config.yaml
downsampling_factor: 4
decoder_widths: [48, 96, 144]
decoder_block: "basic"
decoder_upsampling: "nearest_conv"
residual_init: "scaled_by_depth"
optimizer: "adamw"
Rows from block 5 of the decoder, named by matrix and row number. Rows with one number belong to one channel. Each number is 50 + 15 x the weight over its row's rms, rounded and kept within 0 to 99. All counts start at 0. After the name is the row's rms in percent of the matrix's.
# convs0: first 3x3 conv (decoder.decb.1.0.convs.0.weight, 48x48x3x3, standardized in use), inputs 12-23, a 3x3 kernel for each
# convs1: second 3x3 conv (decoder.decb.1.0.convs.1.weight, 48x48x3x3, standardized in use, transposed), outputs 12-23, a 3x3 kernel for each
convs0.2 094:71 47 64 58 68 53 28 41 63 53 57 40 50 42 38 74 32 27 40 50 61 52 39 47 57 62 40 47 37 45 33 40 41 44 46 33 44 43 47 74 50 69 46 48 61 65 34 82 99 71 61 60 41 32 32 49 64 59 54 49 37 35 49 44 44 75 74 53 59 46 48 67 39 40 56 82 72 75 44 46 64 33 59 60 57 99 63 50 59 69 29 64 74 37 35 59 44 31 61 58 42 58 64 49 49 45 34 42
convs0.3 103:73 62 59 60 35 44 61 61 47 64 53 46 68 35 47 65 37 61 47 56 57 49 45 34 47 39 40 80 69 76 81 71 58 62 56 70 65 83 53 73 58 60 44 55 53 41 29 43 48 82 68 50 48 51 44 34 33 45 45 30 43 41 37 71 63 89 47 42 68 81 72 88 73 66 41 41 58 43 58 60 40 35 63 54 47 61 35 50 22 38 40 42 53 53 67 73 59 62 78 40 24 62 33 28 72 45 59 67
convs0.4 101:45 59 45 61 31 58 43 44 46 64 65 73 59 61 74 67 65 61 63 47 58 53 52 38 56 58 41 57 60 50 56 72 51 43 50 52 40 50 47 58 61 52 66 70 50 44 26 36 48 54 95 80 18 70 57 38 45 56 42 04 61 47 26 56 63 55 99 39 92 75 49 77 55 65 43 33 55 41 26 37 32 50 40 38 42 63 49 45 71 71 37 80 45 50 74 59 46 65 72 35 42 39 68 03 38 49 72 41
convs0.5 094:55 47 39 46 37 54 54 55 34 62 63 57 21 61 38 49 49 64 49 49 49 61 44 52 40 52 28 61 63 65 65 77 36 47 52 60 55 72 56 61 58 41 34 38 35 76 61 44 71 58 97 54 28 41 41 31 29 45 16 46 34 23 30 55 58 70 53 31 42 44 39 56 29 50 59 46 68 74 58 49 47 61 70 38 80 92 72 65 64 43 86 68 68 40 82 66 66 60 39 61 64 46 39 30 62 40 29 35
convs0.6 099:45 64 45 71 78 70 33 28 40 57 54 62 62 66 51 55 57 48 37 19 38 47 42 42 53 68 60 55 48 40 60 53 58 54 46 53 62 76 50 59 45 46 61 46 55 54 62 50 72 62 55 27 73 62 43 29 31 38 40 42 54 77 51 47 36 42 43 51 64 66 60 43 35 46 49 48 81 64 53 45 64 49 33 64 40 47 50 62 40 19 61 35 74 13 38 58 68 59 42 39 79 38 72 65 41 65 26 50
convs0.7 099:32 33 31 59 65 42 41 43 54 73 42 66 59 68 59 49 69 59 39 45 48 51 28 59 69 49 59 71 52 56 50 84 60 60 50 56 65 92 69 61 81 68 48 65 59 51 65 16 56 63 54 49 58 18 58 49 60 35 44 59 45 44 63 32 36 52 09 72 43 31 56 46 65 51 39 50 35 41 49 37 43 55 42 82 67 41 76 62 40 87 64 52 77 46 58 86 65 70 90 39 78 69 55 87 52 48 52 52
convs0.8 093:40 39 34 34 55 64 60 44 68 60 54 69 58 35 59 69 57 72 48 46 46 39 63 71 37 45 56 36 67 41 45 54 47 44 57 51 22 31 35 33 25 40 70 52 37 74 49 42 18 57 87 05 32 62 60 73 43 47 70 66 45 53 49 24 66 85 68 58 44 63 55 47 36 71 57 23 38 53 44 57 59 49 78 36 36 45 47 55 46 63 46 44 42 55 89 77 16 31 53 41 51 68 35 56 57 63 69 66
convs0.9 097:42 38 60 48 62 47 46 52 53 46 60 44 55 49 52 47 47 47 34 32 41 43 21 46 48 36 23 53 61 58 61 58 52 33 53 48 65 61 56 45 65 63 48 87 47 42 60 30 41 99 60 33 56 45 25 32 53 60 47 39 39 30 45 60 68 60 57 80 45 35 55 39 37 77 64 38 87 72 43 58 63 39 60 51 66 90 94 42 82 70 28 32 36 54 55 61 55 40 60 50 61 51 51 35 51 63 58 40
convs0.10 091:54 63 57 49 55 48 53 49 55 30 23 40 45 46 40 28 39 61 48 57 62 49 26 46 46 58 48 46 58 45 36 46 37 47 36 40 55 73 42 59 54 38 61 49 53 78 62 45 83 90 76 56 52 70 33 53 62 42 44 27 58 31 19 69 52 60 73 48 82 43 47 57 51 89 75 59 62 51 41 54 35 54 60 50 46 81 60 50 39 55 22 34 50 44 49 31 40 46 29 43 41 34 46 45 46 41 37 39
convs0.11 094:44 41 43 46 49 47 53 70 46 50 44 50 49 51 54 46 55 87 36 37 59 57 61 60 55 48 62 41 52 58 34 71 72 53 61 64 68 51 59 42 50 39 46 31 26 71 54 61 69 76 84 29 75 63 36 23 36 46 57 70 41 60 54 51 61 57 67 59 53 51 69 45 42 48 78 44 55 64 49 66 77 49 54 51 48 47 60 62 60 69 33 13 38 38 61 60 54 70 49 13 17 36 26 54 51 62 72 79
convs0.12 096:51 41 49 37 53 45 43 43 44 53 51 54 68 65 60 62 60 60 42 50 56 43 52 54 36 59 36 51 45 44 58 51 57 57 50 56 15 48 43 27 22 51 30 33 50 48 19 53 56 59 77 31 32 75 63 59 45 66 68 55 65 72 48 62 65 70 66 58 85 70 57 80 48 52 56 46 53 44 49 59 46 49 47 46 46 80 61 53 50 55 29 20 06 23 39 23 29 47 00 54 58 51 69 71 53 65 65 48
convs0.13 097:21 11 14 44 12 00 11 18 00 69 57 53 51 39 54 64 64 54 48 54 65 59 69 60 36 36 71 49 48 36 50 55 44 57 54 40 48 51 61 44 09 49 56 59 61 43 12 25 47 62 58 16 54 63 39 49 36 26 79 64 35 51 58 43 58 67 35 36 54 78 42 49 50 62 47 47 43 57 64 55 54 29 34 37 27 24 31 23 40 61 73 45 72 55 99 67 73 63 59 47 47 38 48 77 51 42 60 66
convs0.14 097:21 32 22 47 31 29 41 35 42 66 63 57 64 66 73 58 73 63 54 47 60 48 33 36 23 48 48 39 33 58 54 53 59 32 58 76 44 57 41 31 66 79 34 40 13 09 31 26 44 60 38 40 38 16 59 42 42 61 62 56 40 47 46 57 56 51 34 43 37 31 49 36 59 50 55 77 71 68 45 62 46 52 47 60 58 45 72 41 49 60 75 51 48 97 74 65 57 47 73 79 59 43 58 60 41 33 33 45
convs0.15 092:17 41 48 51 23 36 14 52 16 81 79 55 65 64 49 57 56 61 53 58 61 54 68 60 73 68 50 49 70 67 65 41 31 37 77 46 47 33 35 30 57 27 61 28 22 34 82 54 38 47 69 70 27 17 43 59 45 51 51 71 42 41 27 60 57 59 47 41 01 29 38 49 35 56 58 58 74 35 53 32 63 34 85 56 69 64 62 76 47 31 33 64 54 42 36 49 44 77 46 49 57 48 64 52 62 52 45 59
convs0.16 098:64 43 45 65 50 44 72 75 46 40 53 34 42 60 42 40 54 38 80 51 42 72 71 50 52 55 33 55 34 43 59 48 50 52 31 22 34 57 48 32 68 54 07 26 31 46 56 50 47 44 63 45 59 65 54 51 61 54 65 49 57 43 37 50 39 30 41 34 29 35 43 49 43 67 46 37 50 62 53 54 32 56 57 61 33 52 54 66 63 67 44 77 51 77 77 64 56 49 26 51 48 53 72 84 62 43 68 50
convs0.17 097:56 43 54 41 37 30 30 06 53 51 62 47 56 58 47 41 67 66 65 55 40 81 58 81 79 73 40 67 73 42 71 84 58 48 65 45 64 62 48 56 59 54 49 52 79 68 64 56 47 70 99 43 71 80 47 49 34 60 65 57 44 47 52 05 15 32 21 05 46 48 23 23 57 59 42 71 39 58 42 58 50 24 47 45 58 70 50 54 43 48 60 65 37 60 85 56 58 77 66 60 59 49 74 76 53 66 57 79
convs0.18 106:58 43 47 62 53 61 46 50 43 70 59 63 69 60 36 65 58 55 45 61 42 40 44 49 52 42 43 46 37 61 48 34 47 60 67 42 79 30 49 60 19 28 68 43 41 38 68 57 72 60 75 24 77 70 49 45 49 58 27 20 43 41 47 41 39 50 33 30 32 42 20 21 50 51 59 46 69 68 55 65 65 51 53 50 53 53 69 56 45 53 74 56 61 40 13 36 56 34 42 78 43 73 48 05 33 73 26 40
convs0.19 112:48 52 47 65 63 56 55 41 48 72 48 60 73 57 53 57 54 65 27 47 57 32 40 55 50 36 47 53 31 48 29 37 48 53 43 58 20 33 55 35 17 60 57 55 59 47 70 40 45 00 72 73 39 52 51 74 60 05 22 57 54 55 50 42 23 61 67 13 66 15 34 53 51 58 47 46 60 47 59 64 63 36 49 44 39 51 45 49 57 36 43 51 49 00 49 51 53 53 43 37 46 41 25 30 51 18 63 39
convs0.20 107:46 56 50 63 72 38 50 79 58 50 59 57 61 44 52 53 47 41 26 55 45 43 44 63 26 43 37 29 55 43 54 42 42 43 66 51 75 43 31 48 69 48 71 68 78 49 94 79 58 70 74 47 88 76 50 39 58 49 27 34 59 58 32 44 62 49 52 70 49 50 49 39 58 56 67 58 52 80 54 64 86 53 47 47 54 57 60 46 73 62 61 47 49 34 30 57 48 30 33 55 38 50 44 51 45 45 49 57
convs0.21 108:45 81 48 57 64 57 45 50 63 66 70 49 66 56 49 65 68 63 52 50 46 37 33 59 49 50 52 44 39 45 30 36 48 61 62 69 45 22 39 42 27 42 63 74 57 81 34 39 52 60 75 53 52 61 37 30 47 27 27 31 40 47 52 49 31 45 54 29 49 54 52 62 75 66 61 42 55 43 58 53 49 68 74 91 54 48 25 74 44 47 61 52 74 42 31 51 65 67 72 55 46 62 41 00 45 64 63 63
convs0.22 106:45 67 59 45 63 52 55 69 49 64 49 62 53 58 58 68 53 68 63 40 50 53 46 38 51 61 45 23 29 47 39 34 48 43 40 61 37 33 42 41 45 23 77 66 57 43 85 74 54 74 72 59 69 58 47 23 25 41 33 41 57 43 55 44 41 21 44 37 23 54 56 45 56 44 48 46 42 29 53 56 46 48 40 54 29 33 38 59 30 57 79 55 60 37 38 46 64 57 58 39 32 57 46 23 44 76 48 81
convs0.23 108:66 75 74 58 97 73 72 70 37 46 54 46 56 46 55 71 52 41 36 36 62 46 31 44 58 52 48 49 62 67 48 28 51 68 47 46 79 47 54 56 35 42 97 55 57 32 67 82 63 60 40 59 63 60 63 43 28 25 00 26 57 22 37 66 51 60 43 40 52 46 29 51 60 47 71 42 61 69 56 48 70 54 49 51 47 67 45 64 50 52 69 59 69 51 21 65 69 44 65 38 31 38 32 21 17 35 17 23
convs0.24 105:54 40 62 48 38 44 51 45 44 51 62 44 51 52 39 46 41 45 47 38 45 37 54 52 55 56 65 53 40 43 48 41 60 54 42 37 46 32 52 59 33 47 47 61 56 63 72 23 56 51 83 45 52 89 64 37 43 42 58 51 47 45 40 45 42 81 50 48 67 59 70 52 43 46 64 50 50 35 60 54 45 42 63 49 21 63 36 42 33 41 27 22 45 18 34 29 52 44 32 70 66 44 45 08 07 52 30 25
convs0.25 102:56 53 55 49 69 55 50 68 50 53 29 40 52 52 55 49 46 64 49 37 45 56 41 46 53 42 46 61 59 53 54 55 51 63 60 43 51 52 70 41 56 48 66 72 71 25 56 64 53 19 17 68 67 75 47 61 55 47 36 41 35 66 51 74 59 78 71 70 35 41 45 56 47 43 61 44 39 48 38 50 41 23 47 19 39 31 22 63 80 47 47 30 44 38 40 49 42 67 55 63 60 66 62 83 37 34 71 45
convs0.26 099:43 44 28 32 39 45 46 57 56 72 67 62 51 63 93 45 72 71 49 37 62 20 55 50 42 28 56 36 55 46 61 71 67 70 87 63 48 50 52 54 41 40 62 51 45 00 15 65 27 33 39 44 49 30 50 62 63 43 45 71 44 54 67 69 46 44 21 56 56 32 58 37 32 31 25 40 45 29 24 46 43 63 71 64 72 71 55 66 57 37 33 42 54 21 01 52 27 28 49 68 51 58 41 46 56 38 54 81
convs0.27 102:44 46 41 55 53 51 46 60 47 25 55 62 33 59 33 46 40 41 39 26 45 46 35 75 49 38 48 42 51 52 43 54 58 45 83 62 53 50 43 61 69 58 36 59 35 35 80 87 67 99 88 74 79 64 50 38 51 56 50 49 48 51 54 40 34 65 46 55 33 37 28 36 50 50 33 51 48 53 44 45 51 55 37 49 59 52 72 57 50 50 28 25 32 13 07 44 31 36 21 32 56 07 44 51 50 47 47 37
convs0.28 114:61 20 48 44 47 52 42 45 49 42 47 42 40 61 53 40 65 36 43 38 55 39 36 43 51 51 58 30 58 42 35 49 47 52 55 48 63 31 56 44 52 29 51 45 69 28 72 85 33 43 05 34 41 28 44 56 67 59 17 50 54 58 60 46 22 38 44 86 43 53 46 43 66 39 61 49 36 44 62 42 67 48 45 58 38 13 65 71 62 59 59 52 42 29 17 39 48 44 53 51 27 53 31 53 33 51 46 49
convs0.29 101:26 26 18 60 57 50 22 64 49 44 68 72 50 85 64 48 45 44 23 25 59 46 34 38 53 58 48 64 47 59 73 48 41 50 41 37 54 70 63 64 71 68 68 46 35 02 38 40 58 60 46 15 51 71 68 59 76 51 44 60 51 47 40 56 32 44 15 53 44 31 51 52 21 46 46 35 37 36 43 54 51 63 63 65 56 63 42 59 44 55 38 22 56 45 44 65 19 42 46 58 91 43 30 64 58 58 64 53
convs0.30 095:85 84 57 74 56 56 89 71 49 56 63 46 48 47 41 58 50 65 34 59 41 41 37 51 34 45 49 41 55 45 48 70 68 23 49 52 41 57 37 59 46 49 59 51 51 67 33 45 82 59 68 44 60 58 23 34 17 38 46 31 22 57 49 46 49 61 51 51 61 69 34 50 56 47 72 57 46 41 54 63 49 88 62 71 78 71 50 29 70 44 52 45 59 40 57 81 61 52 54 55 46 37 48 28 63 70 46 65
convs0.31 098:86 82 84 77 87 91 71 72 86 46 43 61 37 56 48 65 44 52 61 56 37 25 48 46 56 53 45 45 52 44 70 66 68 60 61 68 55 60 54 66 51 58 59 55 45 46 90 48 47 63 75 78 66 60 52 49 39 34 47 39 65 64 51 42 36 64 64 65 68 60 65 56 48 66 58 51 64 64 54 40 43 59 73 52 73 86 45 28 61 31 77 52 51 60 70 76 53 56 49 28 51 42 46 43 63 41 51 44
convs0.32 099:68 66 63 68 62 76 67 61 83 46 58 61 51 52 44 45 50 31 56 46 59 39 44 64 43 46 56 57 60 68 60 95 70 61 54 50 59 70 69 47 35 66 47 34 30 39 50 57 42 44 99 57 55 80 52 41 31 11 32 46 28 31 39 57 37 67 69 40 77 62 57 56 40 55 46 51 47 52 45 65 57 20 55 40 20 69 41 35 61 31 75 74 43 50 93 70 57 96 62 72 63 54 55 34 38 34 22 46
convs0.33 099:79 50 53 69 66 63 55 56 54 44 23 29 46 38 24 53 48 36 56 43 46 56 55 52 61 36 41 54 57 48 62 60 47 51 69 55 40 39 27 43 81 68 49 49 58 71 66 66 72 57 25 52 44 57 31 27 49 55 24 27 42 67 34 60 77 37 40 61 58 47 49 30 60 49 37 37 49 41 38 55 37 36 55 59 50 43 40 73 72 52 65 51 42 73 56 50 50 72 61 38 16 15 57 54 16 53 53 43
convs1.2 080:68 56 51 81 68 62 42 59 32 66 19 50 57 20 44 41 15 60 21 57 46 54 64 51 72 50 18 56 49 49 62 63 68 55 65 48 77 60 55 99 67 39 58 38 40 46 45 51 52 54 47 53 47 42 52 53 42 50 46 44 38 31 37 48 42 32 51 84 44 29 47 44 69 36 57 67 33 64 73 39 44 38 39 48 53 64 52 10 57 40 41 56 53 42 75 54 43 50 53 35 23 34 61 36 49 50 29 56
convs1.3 118:57 64 65 68 41 43 59 58 51 68 60 48 78 33 43 71 48 61 53 29 35 43 35 47 33 64 89 45 42 42 39 56 70 26 38 32 41 63 71 81 63 40 64 38 40 42 30 45 63 99 42 66 22 41 67 46 38 55 67 40 34 50 27 57 43 32 47 50 55 37 46 49 50 60 50 61 46 43 59 44 44 47 53 38 55 60 56 44 30 71 46 59 39 54 71 50 39 42 35 70 71 77 60 25 23 70 29 39
convs1.4 109:56 56 40 62 40 34 55 73 39 23 47 49 49 36 40 19 42 36 82 69 69 68 62 86 61 57 76 19 35 30 21 59 48 16 33 33 50 59 53 73 32 67 43 50 44 33 53 67 70 61 57 37 61 65 51 34 33 47 86 38 42 59 49 60 62 45 69 62 50 45 53 45 43 37 51 55 37 59 40 31 34 34 53 39 38 60 57 39 54 65 39 60 18 50 49 32 49 33 24 46 58 64 52 38 59 56 53 57
convs1.5 091:68 60 74 61 76 62 67 51 38 46 46 50 69 30 55 36 55 45 44 50 44 25 56 38 34 42 21 35 48 33 55 49 49 29 34 31 69 66 48 66 62 64 67 59 54 35 38 61 53 48 42 42 59 54 43 38 37 75 68 65 60 60 55 44 62 38 58 69 56 23 53 52 68 60 62 63 65 56 60 59 61 14 36 25 40 69 60 38 45 34 29 35 17 32 64 48 30 22 32 51 57 63 53 35 64 49 57 53
convs1.6 117:32 13 16 54 82 64 55 82 50 32 32 27 44 77 67 39 34 37 47 40 33 61 60 45 54 41 46 50 58 67 68 58 46 50 47 42 42 47 48 38 47 45 45 66 46 51 63 33 65 81 51 70 63 42 66 76 36 40 31 65 61 67 46 57 79 38 44 32 31 36 51 64 37 44 38 59 80 63 48 70 51 25 61 38 53 66 48 53 48 36 47 76 51 71 54 57 46 73 46 72 54 62 58 77 62 55 93 56
convs1.7 087:22 16 58 08 66 90 53 74 72 53 63 37 25 53 58 35 50 47 56 87 72 93 50 62 44 53 59 45 31 30 61 41 35 40 29 27 35 55 27 13 57 41 32 63 38 23 65 46 55 73 24 36 51 47 26 35 53 47 39 38 39 35 42 46 59 63 59 60 41 30 26 48 41 53 43 51 61 50 43 47 29 42 39 59 80 51 56 67 44 59 37 33 47 48 41 52 35 37 55 54 78 41 58 90 37 54 77 39
convs1.8 091:34 40 43 29 45 41 56 44 64 45 41 60 52 66 54 61 45 52 29 67 32 56 46 53 49 36 35 18 57 36 29 54 28 32 40 34 41 38 44 24 24 32 37 23 60 55 58 51 62 69 60 21 39 56 60 66 54 52 61 47 43 53 46 66 50 55 68 48 49 47 42 62 32 18 16 11 19 02 23 24 16 46 38 43 38 55 50 46 59 47 69 64 45 62 67 58 48 55 40 34 40 35 19 19 37 30 35 43
convs1.9 096:57 76 46 69 90 51 51 79 57 30 64 62 43 52 38 42 60 67 66 45 59 56 66 53 51 58 45 61 78 56 57 81 63 48 63 51 43 27 30 53 45 33 48 32 31 38 38 37 39 58 36 42 39 47 46 52 43 69 85 68 65 68 47 46 49 46 55 67 66 53 54 54 72 56 66 58 86 54 55 70 59 52 71 46 62 85 54 59 60 50 53 54 41 56 67 61 52 57 42 63 68 51 59 61 58 49 63 56
convs1.10 086:64 68 50 55 70 37 56 67 44 27 36 51 59 78 46 54 43 55 37 59 65 67 85 41 64 74 80 66 85 54 69 90 87 58 71 65 53 52 61 52 35 45 22 44 56 58 41 30 40 49 35 46 40 40 45 60 41 45 68 43 38 52 48 43 38 32 50 52 59 41 49 32 62 71 60 80 84 74 57 72 71 53 69 59 71 82 59 62 71 58 28 27 24 40 59 65 41 36 44 53 59 57 65 69 67 48 61 65
convs1.11 085:28 21 61 28 51 58 59 60 78 36 62 41 51 71 39 39 56 59 32 38 16 39 42 46 35 19 22 57 55 53 67 67 52 55 60 47 44 30 43 12 12 50 44 70 59 47 48 36 55 67 46 54 51 36 48 50 41 44 34 34 38 34 53 28 51 37 32 39 19 21 19 37 48 53 56 42 44 45 32 28 34 32 45 48 39 57 63 36 50 49 44 61 36 52 47 37 37 55 38 34 51 54 41 63 52 39 41 52
convs1.12 102:35 23 44 26 20 43 21 29 30 52 44 54 58 47 65 33 50 51 43 26 69 69 35 51 60 28 53 32 53 45 44 79 66 42 54 48 48 32 39 55 07 27 50 46 39 44 73 58 71 73 63 36 43 64 31 19 37 15 28 09 17 22 26 31 19 56 56 22 46 60 20 23 51 34 52 25 25 50 26 45 41 25 41 43 46 45 46 35 48 37 54 78 56 58 55 53 62 55 63 31 52 37 21 38 51 20 34 45
convs1.13 106:53 45 63 54 50 55 44 61 51 63 50 53 56 45 56 48 56 47 49 67 51 63 55 48 52 49 53 45 55 46 46 72 56 37 54 60 50 39 78 19 08 53 31 24 55 53 50 43 52 57 60 28 49 50 36 55 55 42 65 50 34 41 42 42 50 70 47 41 63 57 37 33 54 42 41 44 47 49 43 41 42 32 36 49 39 39 49 35 35 41 43 51 39 53 71 19 47 62 44 75 76 57 86 96 66 66 75 63
convs1.14 096:56 36 35 42 54 45 40 50 35 49 43 50 51 68 44 66 36 47 48 33 33 30 27 39 46 50 40 22 33 26 29 40 41 37 45 41 29 52 35 75 59 18 49 46 28 37 52 59 49 81 52 58 40 44 39 09 45 34 37 51 50 43 38 42 43 66 39 51 66 44 49 44 16 24 36 17 43 43 37 37 39 56 48 26 46 31 59 43 45 50 31 16 43 41 36 56 33 36 53 35 58 33 39 48 36 38 61 40
convs1.15 065:54 45 56 37 53 47 44 36 48 67 41 46 27 00 68 80 30 28 22 28 42 29 43 44 13 63 35 48 37 49 41 51 48 41 41 47 71 47 61 58 53 53 44 51 45 56 57 70 70 58 65 58 67 69 28 30 26 43 36 33 39 36 30 34 33 29 18 55 46 24 55 36 58 57 57 39 68 59 40 52 44 11 18 25 32 40 49 29 36 35 44 33 41 42 65 82 66 45 46 71 61 65 59 59 71 55 56 68
convs1.16 088:53 62 40 39 37 49 57 51 29 49 31 22 39 28 31 18 26 56 61 39 48 51 61 45 59 66 35 46 40 52 35 45 52 43 50 38 55 51 58 57 63 46 59 81 50 64 59 58 61 57 69 64 63 63 59 46 47 35 33 52 46 40 47 45 34 40 48 24 27 60 31 34 25 13 35 22 01 42 25 26 23 28 23 28 16 43 77 36 35 50 51 31 37 45 38 49 60 60 54 36 33 29 32 04 22 44 30 29
convs1.17 092:42 55 39 39 33 50 70 53 49 29 23 21 44 13 32 40 28 38 94 78 87 49 71 75 51 66 51 24 31 36 27 34 40 20 23 35 53 43 52 40 22 45 48 52 39 45 43 69 46 42 68 45 55 72 32 46 48 45 49 53 62 46 45 40 51 30 53 49 49 46 48 55 34 54 58 41 40 45 42 27 56 41 31 45 45 47 51 46 25 54 36 57 22 65 69 48 24 33 59 53 57 73 60 50 62 60 59 56
convs1.18 120:45 51 32 66 68 29 61 52 35 11 54 38 31 42 50 49 56 35 45 43 40 42 41 47 41 41 45 45 33 34 44 31 46 42 37 49 54 44 64 45 48 74 57 59 76 47 51 67 48 32 51 43 69 64 55 58 49 74 80 63 65 54 56 63 67 22 76 89 37 41 53 39 32 45 38 50 59 51 48 48 46 42 76 59 55 90 49 50 55 40 56 71 55 66 54 42 54 60 46 36 34 54 48 60 51 50 51 47
convs1.19 117:34 36 50 47 61 71 38 29 47 50 38 80 44 49 68 41 73 36 58 27 72 46 40 71 61 52 50 49 62 35 49 75 26 36 58 37 67 53 42 52 42 71 60 47 67 51 70 58 82 00 48 37 60 44 54 56 84 50 74 54 43 83 48 36 69 55 41 70 74 56 33 79 40 45 43 49 55 74 57 61 49 47 75 74 54 72 47 33 79 30 38 67 47 67 74 30 53 31 79 44 46 31 42 55 71 43 38 48
convs1.20 104:38 74 62 56 93 68 49 71 54 41 36 36 62 44 44 46 44 59 66 56 45 60 64 57 55 44 57 59 57 53 59 53 60 58 60 63 56 32 49 62 48 45 65 78 64 47 49 51 37 34 56 40 43 50 63 66 50 72 87 67 56 72 57 60 67 67 60 95 48 51 79 69 61 57 68 70 91 73 60 95 63 45 76 54 77 85 79 68 79 54 47 68 65 62 54 59 55 59 54 35 31 27 41 56 40 36 41 35
convs1.21 126:46 65 55 64 46 35 57 69 43 79 64 44 73 36 33 55 48 48 51 65 59 46 71 44 56 50 42 45 39 38 39 45 61 39 50 43 78 81 68 75 32 47 49 37 58 47 50 68 47 46 45 30 27 67 45 58 38 58 74 54 58 42 48 57 67 54 56 86 49 51 59 48 43 53 48 56 34 37 51 42 53 48 49 55 58 68 84 51 55 61 65 65 48 55 66 39 49 44 28 30 27 48 43 48 62 47 54 56
convs1.22 095:28 57 77 30 43 69 27 40 39 37 52 28 44 65 38 42 12 31 55 66 52 67 68 48 68 37 42 40 35 28 38 28 32 26 37 27 45 49 47 41 54 56 55 43 45 37 55 59 48 41 54 20 35 39 41 51 41 61 69 60 58 67 67 37 40 19 57 85 46 58 79 57 49 41 48 52 48 45 47 47 34 47 37 55 31 59 47 37 41 42 32 43 38 64 36 45 31 31 53 36 38 39 38 50 45 51 56 41
convs1.23 109:51 55 31 63 62 45 48 48 51 37 59 48 46 60 53 75 46 53 50 63 17 43 63 64 37 53 57 54 48 43 56 33 41 48 41 52 53 43 68 31 29 67 51 43 58 51 59 54 57 30 65 37 67 66 55 53 40 72 76 65 67 59 55 67 66 36 62 88 59 47 79 64 48 59 56 46 60 53 45 64 48 27 57 59 33 65 57 48 44 44 54 66 60 64 71 56 71 60 39 50 34 55 50 57 53 56 70 57
convs1.24 103:45 25 63 50 45 90 66 66 51 51 53 40 42 63 46 50 58 63 64 50 58 73 45 59 59 64 47 42 57 36 46 68 42 30 51 42 58 46 51 55 35 78 51 45 56 46 61 27 64 68 26 48 65 51 49 57 72 49 50 71 36 50 69 27 48 65 49 39 55 48 20 55 51 49 49 46 55 52 49 49 54 45 52 57 47 83 48 30 60 48 33 47 50 44 69 37 54 49 48 62 58 39 70 60 50 38 39 39
convs1.25 108:30 45 32 83 99 57 67 91 76 78 98 64 46 61 52 77 66 62 30 31 32 46 52 61 52 42 52 33 54 41 33 48 37 48 71 53 54 30 42 57 78 54 57 59 55 61 62 43 63 56 45 74 58 60 67 69 75 44 57 53 48 63 45 54 30 57 51 28 45 40 45 38 52 70 36 46 78 53 38 51 34 53 73 53 51 53 34 74 96 63 50 74 67 45 51 43 45 87 63 46 54 33 48 98 56 50 43 45
convs1.26 083:39 78 75 28 72 93 11 43 48 32 58 83 36 74 80 56 21 55 15 33 40 39 22 09 33 13 24 44 37 32 42 41 21 38 39 25 33 39 49 57 50 54 66 54 50 52 69 68 53 58 72 43 51 67 59 61 46 61 59 29 65 52 51 50 43 53 48 50 45 50 50 48 49 71 50 38 57 55 38 43 50 50 35 51 47 56 39 52 65 46 69 73 53 55 43 44 44 76 55 54 63 54 56 64 54 55 48 50
convs1.27 071:39 44 37 83 84 60 40 53 36 55 15 47 34 31 62 66 88 48 27 20 34 56 47 37 41 29 34 48 53 35 55 72 52 53 61 38 31 40 33 42 54 54 39 72 51 49 64 53 56 62 47 50 63 42 49 44 53 58 37 48 54 44 50 35 35 32 39 58 33 43 19 06 52 50 47 64 76 54 52 51 37 29 31 66 49 76 45 36 53 58 43 62 65 83 57 49 42 45 83 53 75 43 69 81 66 62 60 56
convs1.28 131:47 53 75 68 80 48 47 29 49 51 76 56 63 26 61 56 50 48 45 44 48 71 44 42 37 51 75 48 58 65 55 35 30 42 57 55 34 40 36 66 88 39 66 44 53 47 74 43 27 63 23 60 47 17 65 58 43 54 21 63 55 68 36 67 28 52 29 53 54 39 43 51 37 42 35 35 57 51 45 44 41 61 72 70 73 43 48 56 73 61 61 42 68 46 42 55 26 67 65 40 49 28 40 77 29 51 30 43
convs1.29 077:67 62 62 47 62 85 37 47 64 61 50 73 51 63 62 66 60 63 54 75 42 51 30 40 43 48 36 29 41 34 35 47 29 35 42 21 45 48 37 68 69 45 69 59 59 51 56 59 51 78 73 52 61 70 59 41 49 48 49 52 45 46 41 53 56 65 54 50 62 41 52 77 38 59 47 39 65 46 45 36 34 58 56 40 70 59 50 53 47 47 66 73 56 72 62 81 39 61 65 54 62 39 58 75 48 43 55 51
convs1.30 096:40 47 60 26 40 44 36 43 51 43 54 62 27 68 52 51 35 52 53 69 52 46 73 55 49 51 38 46 56 50 57 64 49 44 48 35 58 48 42 73 54 60 61 91 51 57 56 40 50 50 46 25 46 36 63 67 44 79 81 50 65 64 58 52 66 34 65 71 44 50 72 48 64 78 51 60 53 77 58 54 59 47 56 49 35 50 56 29 50 37 44 71 64 52 71 72 62 50 41 60 49 54 47 44 50 60 68 54
convs1.31 103:49 51 44 40 41 39 44 32 28 74 62 42 52 57 59 52 87 53 33 75 49 59 70 73 60 80 53 62 82 73 67 78 55 47 62 65 60 52 47 65 74 64 83 85 59 48 57 61 43 52 49 40 69 57 56 67 49 59 59 44 42 80 42 41 51 50 52 59 41 40 54 41 70 71 61 64 60 56 63 56 50 50 54 58 48 59 40 59 56 56 63 64 44 54 84 46 44 62 60 55 54 55 50 52 60 51 47 50
convs1.32 124:60 23 35 28 15 39 74 25 28 49 39 44 44 39 53 60 53 39 44 44 68 36 46 63 56 52 52 30 66 43 48 85 49 29 52 40 70 51 55 65 54 71 56 48 45 49 30 76 75 49 57 60 63 66 40 59 39 62 70 45 31 54 38 74 66 58 64 58 55 43 48 53 49 40 46 59 52 83 51 49 55 15 50 56 48 80 50 47 53 54 30 63 35 96 87 35 44 49 58 59 41 65 54 40 87 63 61 68
convs1.33 114:56 32 53 52 38 48 49 52 63 67 87 57 48 68 67 42 50 46 45 50 16 50 52 50 58 62 47 57 74 71 64 46 62 74 68 67 39 41 38 76 93 52 45 88 55 23 53 47 47 36 52 70 46 62 65 52 59 62 80 57 62 52 75 65 44 41 53 61 34 55 90 45 54 59 43 62 87 55 56 71 35 59 63 55 40 39 38 62 55 34 57 48 46 62 60 63 52 86 61 45 52 55 60 61 57 63 59 54